{"model": "multi-label image tagger", "dataset": "rendered roads seen from a driver's seat, with toy cars, trees and houses", "train_examples": 36250, "inner_norm": false, "experts_per_token": 1, "conv_stem": true, "positions": "learned", "residual_init": "none"}
Rows from block 2 of a small multi-label image tagger, named by matrix and row number. Rows with one number belong to one neuron. Each number is 128 + 32 x the weight over its row's rms, rounded and kept within 0 to 255. All counts start at 0. Numbers have three digits each.
After each neuron's rows are labels from the 100 images, of 14976, where the neuron reaches its largest size: "strongest on" is what is common among them. Only what is clearly more common there than usual is listed. The data: rendered roads seen from a driver's seat, with toy cars, trees and houses.
# gate: MLP gate (model.blocks.2.mlp.gate.weight, 384x192), inputs 96-191
# fc1: MLP up (model.blocks.2.mlp.fc1.weight, 384x192), inputs 96-191
# fc2: MLP down (model.blocks.2.mlp.fc2.weight, 192x384, transposed), outputs 96-191

gate.232:097165057111090091091186130138116173142119102137130083129187088192164159138170118099116130122128108150177138119102099149182096102077172146127187123104159135107113147118137131177166143118134115182119181120078189158095094122190136127134149094111197134113120120108071096090131129132166134086
fc1.232:145158098098128151146169152156088206148129130156089128091104053109161084149153102082157153152190075133106147136101099140121117144189109080135141077101132141123134066108094168114178109144075124099162118091130052160127155127142139097146107142065130174147132091150155158064106172103138115104
fc2.232:122109139141154161168192146162107154163147083128091153131146144087151096141138131074145154073221112126083121151124086101105154108166091068112117087119145118112149069132110142158183088107108068105136101052090070123112136164111079098128089152072144186193117135126098189086142117128178094144
strongest on: house; dog; crossing stripes; vehicles: zero

gate.238:147126187128209121168120059140133155140146089151096208152158138123101147168140113144077115112098108183180154189146157143075090149108134156074158107066130105079126065138124138107118119178097077121152124145124163136108093108158101097157131091158140090168106065130102193139132181132174116107
fc1.238:118112149162101112162178112102090217163134124138154163128132137111100153135119096110102135116101125140149132148116157112093062137149142189151134108128163125081110111199110143099136073164064077146172143151127157093143121118133087157111111065166144078116176092097113148165156166101135146095
fc2.238:148132105120096142132136122150113128098133154114139129145169099063142154095169098128089099095133204090136155111085149151132118143128132153117132140102097089102089148154071126082147152146103114106059087128154139032116168142112171116132111104119109140173189113126092142129123136186106093108
strongest on: tree

gate.106:160103116139149192087118141193133172095086099101150136105141090121079142112144127116150106162152134099236124098144127103140111102108134140169170127138096107101099099149160134101174149128169127151143132129147178116074169126095089107069069111212072170092127182127102129070107154140118136134
fc1.106:127112139146148162136175217112139094146130173195140173174148154111131141141145122121095143152145019063149107111145078129092073129145077099112138148143112129148085164113132193116112153177161110159112103194118120195090075083090082132124127143132068116095079120131170162196079153151138084086
fc2.106:127090144149139168125119204092116124131085150163110167141153129149128101118118185123122120126136027092127119109174142127113083154101062102125109168121108109142083171117150201123087149127121083201132045160136169159123124035068088136126069193160098132098082216134149126194113137120151105103
strongest on: dashed white line; bends left; vehicles: zero

gate.178:154122112114106157163131159126133109138065121125130156173162074115128139139115147101135127120076170107054155137059124141143121089052124161129179133100132111101155105154160140215146156107118123116112110120080148111145171123126182159110146097098196124133117112138117126117110134109165139149
fc1.178:154110177108133084145129038115124198138209163138076140152096149130153139090114139113166114136170109165178155091175136094101122144101117064130144114090172170124168170096163153142159135136135136094151098126134140100156098140091083080126121169151117138102119155131130154102100094049111089079
fc2.178:110123126184127146138128071131137142123176148131155166117127073074162111141102158048156125069111100095119140189107134092081164095098131106206091119096115127154122094134146151137173174119058131127141076116090118144116185103118130101189147146147104175141141140145128134150140076058085153134
strongest on: bends left

gate.86:186169098158167179156095123162073101098079130134129142153168121143091134139111123091156134195140128134100123099157154131050156089062138112111131161145178099147115092178095071118136198135116131072062131144152132201162092164143114151149121130096098166138086158182060147125075095150156112123
fc1.86:136162073162114100133119102092149094126143162145166184104150139149094148125083151100112119143113161138103127102129121107132156096085150181093106121143201156136154147100119106098122123149113163075030150132162211115195071159126132159138104095119063177179101132143126097100101150163101069138
fc2.86:124116119087107037209093117177117166143151117113094197134154160099135173179192109140163217132173165114161169136174135137114151091134121104104078161129098135112099129139112175104116146141090108128111113138132096079153130112127200092100164133148193136168142109110168161149099198155149078100
strongest on: truck; vehicles: two

gate.148:099144117147107143167097107097114156087132088173108103142137119130141110088154149059089102137170090120147103131111099106112047130141125105129115146094125099100121145147108124148112179137165149095159145080111110120153160098110164120146096147127095131112147171167129164109086078117199087091
fc1.148:166138078165108132153133130125169076128158114100113126153115109131115107148118168140168119139097119133129111135188142111118105190110095161136085144127142222108167119122131124170179130141062131191092088103076167086154142146092139124174092166144119097151112114101051138114143182151179188171
fc2.148:142096199155109184122094090108148098117109108129113071090105063145079122095123167090103158145148136069130071067144094116149131156123112165181111081117186154188124113097169127202156165125063173126130140146141126083072105194118153116185141135151105090117175167065099131151117172155115136159
strongest on: double yellow line; straight; house; snowy verge

gate.102:141123143169170177118167185109140149098142098127166152118128133115156185129106061169102101100110129171122122077108115077073127077126131105150076097144128133145114077080080152147146169136195106141052099168170167130076135083084159135096131098168085107169091140108131135166133109166094157100
fc1.102:154120119117139160104182127140133168115130125131196142111086116068176147152091123162113089098110116139145115123187148055102116099107166064158134088170094146153068066107080134160153127124159097163091117168130133076100057082077138138063096086131127107152118134164128160153113134155117117092
fc2.102:136177077115161165140056150164181135149153092141167171136126140170181181135098107121145135162164119116165090153099151189123131117114141082133138065139119127083103124088120149091170105152148078158088123154135134099133158173078087093088152080137131151109090148089069169130112046137113121107
strongest on: lamp

gate.11:133122062138119123166099192146126113087150139181157168065139065124126163126187123146104124126118163137107158139091144125077135106162097067122132128098153167129107109093110090142220104088118133162143093125122128124137100171166129131146152123133090108108118142125117089075113119126137103126
fc1.11:143118133094130141115100138079090147118136186149168048127120149104129086049183099111137098151151125062203141177101126070076160154118151200170161072119107107139115131121142151111133113097149104145081140096175136117152068136111113127128122145108090172104151095135097096173095072173142157133
fc2.11:135100190073103075113112130154114109187155144102083108152144137112116102171154090120113160140157127106123060122173128093149168079149207171159143133098152130095111114141124155110085157139110138137093126143151123109180090127096092187165178151128135119113147109146055144117133100121102072078
strongest on: lamp

gate.323:115096158193127118082159162153142116095166144137095180049126122082103117156127112155131073129157169156140155111160106116106156096094100116161095112127127114153094089155180159102167165116142124113146137190147086139102135117070141076094137110146108102113133144181126083127155119168161133162
fc1.323:041151132095146103091183115113151131200161097172150168123102123120160073104137166114142153125148174143039133074157123145168146115118132087131194083094121148108064135148121176156151151096077096152110142094132152149134122119165134120136142170098101121157189106057169139119125158174145153109
fc2.323:084185141106121105144129114123130119136127157150154092161106108109166105142143171096140186092138089102016146100126138173140126160172137096148203067155115155090104108092068171118120085106088150108082105077118156168168136126168102158136114169087122201091145114104186144110116165146148112118
strongest on: double yellow line; dog; crossing stripes; snowy verge

gate.21:135181119099114151138159161167145135069119136098141129059088113132151142187091165080114127101108132180082159112164127109139112169113144088110162146136075099125179142179142142144106144136127158097139095133123111158085072147133051130101086191119113141162161129097147064118134140124067135126
fc1.21:130107138098100144138106126169118113121163132163126114108157135163091101136167117127142167120049175163167183109141150111200114113147093058136108165128146158082118142109094094148180077163169113121135088104098154119113151153121168086167118142086113077152181172187107129100134171129096143160
fc2.21:139147204086158112080113153193167093165090102141147118192108134117191132124109137151147141166138075085144113089208069179114120112128131152096134187089152121114086111127134072204155076096092118134102078118161119172115138137085173138131143099140160152163180105090188163128076153126100085149
strongest on: dashed white line

gate.97:130079105112151162134143200097113130104140174086114118165172133139085101163170098056139109090110153127107177151139067115120118119130118103115102126155113064120063092098167121132120172139085165056111099140162157142104150100107148128075156128195172093147134147131120146147157113098101169139
fc1.97:107140090100155133170142130089174129111149151128184131099119142150110053145114132056121176072132090139115146161145128153074185151126125101094200142161098122140118142096136153122150077107120126075127151061158132073162143124125113121134093065145182144121199155176109126135072152138118119140
fc2.97:042163189160153136173069085113121127127156122152127115089131114140102128119145133089099175097145124180078032146184098128098136134173091112152110141082174091139142143179186079141151154095118126183124142149161148117113164106175150084182074119137106179142093190095107122129179150145126128111
strongest on: truck; tree

gate.333:163120113121072159141079111064054086134122172215155127156163112152095172114167068106140118166096158146137128116126136122092178161127107160150125178136162147135149093092111093131133114200140120117149099135156183102151187120107128128114186181193111144119110113135161126093102113104156078163
fc1.333:168138156117185125101164197121131140138120100111098101145103198076132184100138116142139154151117087040143058170074163147121138157121145132131114110100115127102173093134092112071091097126122175154192142156084105131131082145126107083103110138080114132155108147133142132077172053138094129093
fc2.333:113170170122123108142133135123098121186199097145127072192132133130164149103078140103086135164110111056152116077054128139141140134064199116117082114064148072177117103115068111132143122092143160152172133146156156156127149087099113087144140133117124148182169117068194138180142148088110101155
strongest on: snowy verge; straight

gate.41:091133082083137116131102115136100102106194140093119162181097142099133131156131067080106092137119138158120111113162076155132123150101101079142106119160102122092123166114150095154175121108172107074203143108134050150126196115144133084113095125165062191114075134089118048169102112150124171145
fc1.41:192167172134144111149122068120171119151063075087160118129121102122117181092137151166147096142132085137132110128092125127129104156166083115165145129136149142096150128175110122128114127107130135087099164147167192081189038087114099135103124133085217146189125119121155165127198155121165150132
fc2.41:167058131115128175144139186159128102136104083151113149141144156126159105180136109171120099108098126151063160150148138096158106145143125087178115085109062141150155144142116136146150156120131140115080077101098094128113124111145108165114156109183094159158119187121128139125079098070116174141
strongest on: barrel; straight; solid white line

gate.356:118089060074179103104156165103104144092124125162110130121120139158062123151180097131115121129111173195135103151082119113160145126189175108144129152147103108132110097163120122104150108151117134150178063139107126088121167124157134112115080125105114109094161130101146113160104125066136149176
fc1.356:115157148139100091124139183109104153173147155146131097125131136142117144136177148153106139138149143186144129169167092109123101099138146094118132122090175105152048154152120089150152190118143137192035114188158137131109094110097124128122132174113096111130127188143100106136131111113207142117
fc2.356:135130126092148146118097147080171175184090131079124126122163113093110190170136142139156106103174155103144101112165114111136156064123140102129145129152134095131121133116113099145120149099121173179142100193204124142099095126086085147160166120121143125119072168104115131111120089107208113139
strongest on: dog; straight

gate.80:135143116171160103158128210119051108137176141213105141187159191138151108163110125113084078128143087155098111132132153132114115153182140118079175158130146190149140089091139127111174158167129087066138115163078100104091181106076086073132099145117094176147181143151066105177122103145120130176
fc1.80:100185093154158175119094187081078122149143109152129127177178178096173141141130101137094113094123158119114091174093113135099078100194161113081131149152062199167134093115159108134189156186123166074075114150075097124124157136160134104157117104117088130126153157162092135161125101076078144131
fc2.80:138111093152237205125102138132101169148090115169037108126175149124118132117154132126139132107148140130166076143098144139077050152179122111129174157118098122204143178096165093096173151161090117087097155169100112186138159092145160088139133113116111086123146154111126161211110127112084119117
strongest on: snowy verge

gate.278:102105107159171136106095187154124097108103098137155143148178120084169085176159105129177122104112117097093143104095161129110075135166228148128131085108181101125098105113182132089093189156153065133140123179088122121120176106111118166133173099119118071195134137180109115112139137178095213122
fc1.278:082098083129180121133150166179144100093098105135156136137114120046186076173158135144160113144075148098110145111099150062116149146180197135156123099116181103127077130126182151082088179171120057109126131173116059084123155105140120124112130078103161117159162153163111108104111170162143165086
fc2.278:111089098174111062086149073123174096108139141088182085086125185093124060186146098147113120152122125113109133084129203056151154142131140124152193108139108137129105151137149160140127165150082098189128092128172109121124155113175146082119140122150158152107197190105145108173189120146102136109
strongest on: tree; bends left

gate.46:114101091084199169115113190068111217118112114146123140137062101091179112134091092153168146083135101110129100120132126136112148106125132142100110130172105111103097147116156132131152155125119166115089112126173207115119168139141173166130088137088113149106042125136125156102100112109164094098
fc1.46:195092124134053098087091110169166148133185144112144129124142169126116180145174082170126137191152100036144133085100156142098172113055091125149184149116156124128129151100118126157123095119140095166150137113156131150126179094145103161165193094142143112098156189121109136140088181121110102142
fc2.46:158140078096112181146111167117151151175150127075167109099137148115136118158150115150116124146142055040103150133073138152126180143043105127087140082132165105108131153066068153216166053128127176162085082112168184156065151078105152123124122113141132095153163129109093112122152140133092091159
strongest on: bends left; lamp

gate.95:134100155118143139166099172216158145113140062130126106092240174180174110141143140108139164109128146069107131139100158108147097104110114126127174088157137099173151189119189122063170166108120080145155172102098142098145129132134123144086108142204100094105170128069176140165101130130147087155
fc1.95:159104093115075209130115176124081117166154121131154099097134116150104125110146176110199075113156150123134146116118137153129074136143133173150143100075161125137120159116096133138119114092086084143081158148140146149108128174117194081097165133149098198170116136142106082131162137176151155142
fc2.95:163104084183186134126165114138082087117164138143124098125131133079147058124091119119121102084137124200118138093120129133144069100105171103106173128057126165094143171091144127179175119104162105138106160103109122115198173154147146074086147191155160152112143117185136057211154163147101098189
strongest on: tree; truck

gate.256:111095204093144068130165114096089149144133122123106178159177142115136184158087138160091166059172128166149169102147111069095156119135163085094144144132170184125124115125130103085131180078191160132127157108134111082118138141081150099160125186151120060110161162090164144116077096071181091132
fc1.256:142172135134137086158117140087134114137084118103146105183070121125166116138071098094161091210164180098168156172100156175144160137132144166118112120106103076081124071154136160166127153121119108161097131085167193112112144152202183090122125120131103142104164122134114072060129103116111061062
fc2.256:176130140103109116171136127086116113137167144123145146135125116126131141119071084110164101129155146130203122129091160169120171145181168165138121162124136088106126064151076200123148124131139121118091086059122209117090176150121166055156101165126160086106138129197090145148134128110078055126
strongest on: bends left; vehicles: two

gate.334:127147147147159138153148119102155140088148159133145140149107175148115100195178145133100128122126180161154155142115095147050113091088075110181163161137160128155071159113186055144135098131127101145150140094139147160071134062128136144148174130184131133117086206097100121122136158166120145077
fc1.334:094140088141092150107119095087120134135136138132067067164164063141128132029161083139105116133168153144067062158098105116126140092099080138182143179116157126139137134162065092117132121105134104113166104125141162170088185156101154121115121139078128070136126110176087161134170068098116078140
fc2.334:071121101087137135075091161140152131134094118163121112080168064103119146095105100085163142105126126128131101098134098145135108132123095191174146167111141089140087098107119103135170178157137134125159121145157145196131147137159142092120153115106084060092115110134124117160179111032153156213
strongest on: lamp

gate.187:146139146085132176137104200146159161147162187170099054111151146102101163106117073127179136095134184150117133159098140083143135137092055135145139097136120098108159139064179160154133122135091085113138098039126182128163162150105154166151126154104137119146139105115114127077125130081174074141
fc1.187:063176175104148169136122129139113165156124181170106095085177137129168102151082143104144100109132104107126126116126120071090167177047128128120134168091185146125104146170104115113132153107090091126080073133084112121122113147144138082192085139079070077143148157131084120095175183159077133147
fc2.187:072160090199157105105131134130126127110138140126093125107092116177188139113101093074145100149134059207106138161126080157116161145141087121128160064147105136152136090153149102162109117161139158123078107189174145121155140162084139116074138157180170076067081134079192062148157106109110096122
strongest on: double yellow line; dusk

gate.47:209147153109107108081078061187236142130117130122102116153125103123157139073108107148127131090107065133100139124099128124115153122120105128107168111099176175093170110167150126143107105126165162114169154144110118113115148150152140091117195122166115125129122135073172128128110146065100096073
fc1.47:148132135107105106157159180096121120121091154150201132229111173135095146070107133094137161134104127087137136142115197148145215119112102102143103088057108101167071133111051165163111097103106109156094133116128212165114116135118102171127119134128114182135135140046124194164104121190103118178
fc2.47:146065141156145100065179068108134105112149131132095089124140100079157121151097135083162107138105159081113149165147107108089152155103152156082160068086187183130167110121113131131110138110116127075162131128165195138141086110156097155109158106135155181176084175045134127135090142161182115139
strongest on: double yellow line

gate.344:163098159094149197129123158160095119125130139131179214104121147101134151159149115146106183107177112155112157117086185190130124149133095123163139137124115132154094146123132161123173076097155058215133096133193077176147146125154065172110135125141158148086078153116125103123121105132207093114
fc1.344:146120073175120134095143113184158164094190121104165097136081102137135077139115162121147062123078169110132154098114131126111071151145073126130120154171146062116109121125166115138078180151087100060120120150136141130120153097085140054142142114130080133144097129113124130088187228092171193109
fc2.344:075163115126136099119111129151117144058159157122160162089115117129120108125159112130090092125083185135135155064100117124142122095148212134102146125142164175182099055198194109110082142217107131104186095147083093133079146122093126169093157187127111117055109092135158116132086133110121125119
strongest on: truck; pine; sandy verge; double yellow line

gate.33:142131126149082107111128128165107073173153189127039091139103156097094174135134149108167091160129096066149147141068107158113108150109076079115102106118112161088087120093123094190118115083204164068087203157170125142125182114133120129135123188197090171174196116162118109212175147147152138135
fc1.33:165155090085087136155087142127077156157156188157047093106079140127123147139165105093195062096142128082202130149124081170120117125138142098107130132082081119092052173081065156189115112077161180127078185103123102169126199097181130145097143171163107113089173144107156111158151138116086132137
fc2.33:102123116129117108138110110131140139084148183149155126141126165171118188107153078094139128165165153157073117054125115170118121083130117143135173146145138152142149094174118131128114106176056136074094174162161099114072120083113101086084140130131061094151166077142123133144102135150185104145
strongest on: house; sandy verge; bends right

gate.24:135029071144097165111134123079109129104183099118163136092129062128148185138169125094076172176141114096134118159120146181083085095093114123144167161162173126181134106106155101153187157145127117106161100049146147122146103170119124139146170108161083140132148155082092096082089057133144134108
fc1.24:125101170128145116110143112080158158129124106141120131139115085141158110190156160101081197154130071140124110145161147111072162124156054118153101121156096107111137068059147144107187130122069160165114110042117135159120150135110137188158129108132073151119196148144155141079136067132115171092
fc2.24:174088075134092142141152166123136140114081134131174166143101113100153126184131132098125109154124090142205081161107147164128086145124069131117070106180163096131045080085095164231140119110048130111140095121117180077151148220097164089160115092170125135116132071112141104118157137132154073120
strongest on: barrel; vehicles: two; double yellow line

gate.160:155153126193099082120198166097110132108111094160166144134125136097148122092116145092137148143126126150139137091143156136112160122142136076198172119072097121135190119105119116160154171098113046087192100120139163096092119135153123136148130107161090165127125153099111144123144153155125138101
fc1.160:138160172117131110115162185129061151104147135109102113094107158150148174100137144154114115190094148166126109103156141100059163100129107103166139154103119083166176142087116092120125120138109043127172084095138113132033127094107156102064129119143080175117120226145161088165125139141140120128
fc2.160:160124129146098136059106062118157059135131139218072124158116098114153154110051095083173128132118129109094115132082114113181165143141163105145102115124139191157093149167161178150143144116109178107127182153125153085127158178136096125155084120093114069093073141065099132139162097150181155109
strongest on: bends left; house; pine

gate.180:076162049118153035122134106167144158116078119115182101157147128122187164135118111143153085108143122131143176145130181180145076118093181093104163072148133184169096168155138068126155150109111209160109139111109087142137114133114114151118143127220133120148126154082130152123111129190144129110
fc1.180:174128134151125149154173111165103126150147089110138177162085176122161123141114168122104126079096144173124074121050129108118119055144123089160088135080118176095117151128167074127088128174111103112100118174142194153065117098098206110101123190162162147151132157174160153115151108130043116096
fc2.180:149122135120125092199087096146125153142134091110202156126078141157149152055104176165123129111109133107189096138156160160159139122117179082123159127132081172122119153111162071086116138120088122151125119114107091181161180123099113113081119173160153102077141178132134120085095104118095146090
strongest on: house; bends right

gate.372:108162115079098198133173091108153141096120084086113121154173116129106132161142131144148085175120072130153151107137150113103135126078094126186071090123140141131127125161119156154181119200183105112133162159143132138154164176143147150103109125127132163170115130140114092163160099153206157134
fc1.372:047090139152075107057139114157120090157135158199124169127140089133122164100121143143157132100139168139168114119082128122123155134115126125095146134108153161176113056104165172181123101131128102151061092121124154078191159162118092128047151177096122191100183098111127112127077150119093168143
fc2.372:100109136158136147092107167105128101097138137111147153097138103135112114099102192132105126082057123144165105120058150119140179126038140112138127094126171153156147090082178153164163112160102111125069114178127175133151191141174112138086120127089116151092189106114103096134125140088103177149
strongest on: dashed white line; barrel; bends left

gate.229:134093119114142130131100115087117138076141108115124161159162160139172126097106162140173094124087085110117154106076174134138172109168071128072135093152100120128094130135126116163123172160124150039148171096111109133101119136106208138158165114232128116225138127123167102117114104127118138178
fc1.229:074127175124158177101120114127128153099104068118126119107089191145124110167149130160098148072135122192084140103138165107131140143056065151125152176076130098116160134121114167172078078094159091098120146167172120092109164112194120151087071145107098188130105115157100162104162194150135197112
fc2.229:108156148135129127126128103145094155075116126120183110104095196128090126173149141140132137102097106097096135168182151130141146096114097145177111206141088089141071123093148150233116183125144115068181150152162119151090117047162157127110130095136170156137105116128177160123098188129158153135
strongest on: lamp; tree

gate.263:099125110162147128135157135150090175108085140119100134125132150118139144103184097179071084130179111167135154170132159174133091150153168108133111107102097124148082118064126071089070113111135081124146096158117156166139152091098175099141114147185109082160104103123134136141092115090117160069
fc1.263:095124079116188086166147129132134096123124101152155122122168095107159140094127096118085135089099108202146125131105194103144147172134074147037130144146151093155149139150117088187100100118146127162135161141171122137134172022116117149130158117096200152150101153117099138124124147161079191132
fc2.263:137126148162078092122165128154155152095071090183138143100115112079115082138083165126079127155122190145112092131134081030086185164108171139125109127072116157153114098149159133163131130092126188109085114103130204157189159122187174184106150095122154125081115185082107159089193105096091165157
strongest on: house; tree

gate.93:078096120114174108196113160134099130044107128135133169152127112124047116153151113095098146133170096137172155098076089182136146141112155082190165133077118081112090118145140145158092168084091146088169147146188109185228169096061159142132107085185183069159124135153090102149153135124101164087
fc1.93:043099093166116101111152132152135135235152134132095200070166171149173181178136100153181065172156106158077157148140104157069132142152131143108130129130238145134130134167103108118129103083088114143152134096128137100145153126160106135117117097144117115095142105052135113139101159151103121146
fc2.93:143095109122097130154112170152111116191068133067170137161174173081087099203133126095125132096083137133162184142048129090125160128125125181151135162140061119134162110156105147083092137104156080138067175145097147117170157119144175133130105188073091090119084108122106096123150138177178114183
strongest on: truck; tree; bends left

gate.5:083170150121130096122120120109152135144091141169099129127178103110076121172159175118147171126107093133105134087081131073090164065065109106179102144147201125144167133083126120131180175143071162107187113129149149117055112135085161164112149220167116108158153131072081097113091102160089088084
fc1.5:134129162090113081187154129063144172119097124128129119111163175128107143141150105127125141109174042160069174118076173128067138165139181078142193074133111138183204162085202128118124145094138146173185121092136138142111117077136137137113137124095102107151112112152104164098142127169108113111
fc2.5:119096156126115070151168125085080144135104151156111148086147138177088188125083113089113052129151098152114174136089142165100171174078173069121134107085115110178195153083179140156097134118188105183151123098146149115118155073125143137127124115149121117170104132163109148095115098155130143121
strongest on: bends left; pine

gate.340:109162111151156123115137179184144124081119139111101139098091142083103160154154149113087134104151172124133182133109133124146179132102157089125154108149115110138117171088077102141144120084158211098165163200087105125111163118073124114145114155108136143081159100184163146179158108121079117112
fc1.340:122164138157190073059120121183144132078077115146092079118069150067106114112098135114095134098140168140119130175144121186108118132159164153130132077132132120135140138133144212150140134155129174132194144135090170110089087170115120130148166142112145173150178088200116085127076069122161119126
fc2.340:065070105127193144127139160163060133143080156116147118136177113123119134119161110185154095146166129154116149111120141161092073168169121166134120117131158100138093105120089156174119109105118125108120162071115105114096109134174149112084142132139130155199170120183133193088099112150170113128
strongest on: snowy verge; solid white line; truck; crossing stripes

gate.262:086173117118181138157107101122164196086089127143146127107067084077112054153106100067109183080074111135088127126119169146110144090117102144120083173096102134101146153126105135180159173153119165111199102156138107157154127148156138141116091112106134117163116146072116143098190197189082134052
fc1.262:182159152111112134101148170176112127122113134125130136058164128108085072158175123146105128107141117164101154089104133117122133141120133182115147085145130087155114139123121162084133153142115097165116094182076137121106099162084109113119102098158144084064138121167103079087163102155094188102
fc2.262:094152124147158071107102163097098105145196107216186101159120129140164150061159095127073112162140118145127096096139159152127168137099147152139187124145163148112112164157147155204144111150099103151098148169140176148113122125163120131060124097164097149085160098141113130077113095180119100132
strongest on: lamp; solid white line; vehicles: zero

gate.352:115120132169153137103130140141123117106132152145137107162088150106151121109104124101139130095091152112068090117107118163104133125112166142132078172116171107128109155127132114117101159064103140176107160147144162038095133117149068167111071102150102130140088138093142111119105143157135090129
fc1.352:175135100085174121155145103170135138072191101156175131108112200084150110155158145116099182186111093148116216141053122123137048100125130094101162149123061156184108165156112065128118138198123155082179185100129130076109085138137096136093089114120150128092083122156172108121100087071112113122
fc2.352:158056145144174085165103120076161111148116109138124108068162155135113104135112162090147154130135071168121119116073146137148102053161104109138130196087085101142170144163111101088118141125084118148187100180071117135141096110141099134074148179138122096074106123168105163041074169166105161143
strongest on: lamp

gate.242:130175076135112108118138169170182120125160114132110118194106097079083101158153092128099111065117090128121096145116176119153164113134157146066120115128132105146114137087089127159126196167092128115137131132050154111175158101106203081118070111100151133114103121116116107103071167174146136144
fc1.242:156165095115167111113083145173149121128190138102096131130119211147079085137183109156087122115120166187147157177087100073088115083089111161112098099147090087078084128169125072101175101097124149119140069200107152130094167134095139060116142120118170092136139149144113156088115217143131139124
fc2.242:166167096115150154137083108120081160125139164118137139107127157114109079155085178106120160079137151073148086137106100120127032134100093152161168103116156118151091166076180100113202084092128201123096144124155108084177161129114127142149155144162130114206115069081093170067182165148129147158
strongest on: tree; dusk; bends left; solid white line

gate.310:178110149104116192128147193187087150089157146162115163113144170169121147128135123077077127079124116147121084145147151099120132128123107058138180080134156070069130147148123134194172144111124147105169129095134155110113142110175176104083101129122085125180110137145120103169182148167136139184
fc1.310:120118099131092107176170096113105080184102131118142160166155064123079103123118124139126094141157173124110122139141111146104127146166141131152052154105135180125149180155060095112127114147114141104074169142107121156150083121130156101119137185126080116158124083083144175147155135068117141109
fc2.310:111076135101037062250096161075145125089090135163115109166131092137136144121107174095141047125153116136079099107111128158135144166135068115118117109125186176101151142169118114110111127136143166145107074140149138115159111157163140189125130182147124155198115151094124148124158107130108131157
strongest on: barrel; solid white line; dog

gate.170:097104143113105106146108155150080142099181124153146111121138130120177134179131086170104160092161107112104117131135110164148137094145094163112199133122088120137091084171133061067106124178130096141137162111079127131081156152102157102162049180078090086187128142109137093161089081174135093131
fc1.170:179194080114160151108071117173071131177163168135158142114113174095106026144109160140131159065159137125161109097157131137147151141106150110119137122147122114118123147106107115112157138133133127159122189108133150114092163147066109110154100141122143140153117167206116079095077082116070164172
fc2.170:144179162105188158114097163160096176157132098159073127103061170050110117116112139112115183116148145115160095059187143131133153143146167118091168092181092136133175069118143091136117170142177117085126123143111111090143127071074085128155116125125217108088078186167145109090137128073143088141
strongest on: snowy verge; dog

gate.369:167124147109128156168137125148118151063134136120107192104177134136152172171177101143111117131155089099223113169114157083150132141127133112153152115101081128159082175100082098093100101147154118096110090165137079178108107124144123195178094102167126126166120091109063111138163135121167107059
fc1.369:116062154151130149133112180142098193159144086120160179135087165163132169058158148104138141104111131146147185166099115163136149116131099099155134127142118117116063085114194132147099213084098114130141170069149128129159118138089110122130207120132146094094134127109124163155079146127157180171
fc2.369:189130177118162091132084075167146126070111080157171140073081109119128149139116105053174181105167133099151187084131117162130102154119144055096127126122149108091147109116142097088108142115158099141135106170117112083121166162115151088150143067152191114176129152140125155085115204215133133196
strongest on: truck; tree

gate.338:131142101132128156123112156157115180090157085079065074131142162160065164130138182114063121123114105106151150165068099100146114070128054125172214160174162201087183102092049119118107142140141145081138141147111103111115128149149157106176100179165132138142111157101100130139111129163192131109
fc1.338:096160150110150107114124163107074134100110130152145157105151142138093126166081122141100147179116077065123102169185188194178119136145166164113148142179122136107180141170059073099080155123120108104119130156107143100107123100098173181154131079148129117173155134122112151146164194079143152139
fc2.338:143143140087122098142142143111126159116106087154176145116156134122121117158071135126137166149048103124099140095154130174141139091145173124155133163094106116094181099169063061105082125132140104130115154158100154107113129104125104200142071092220130125140178165152132136116143154073165108135
strongest on: tree; bends left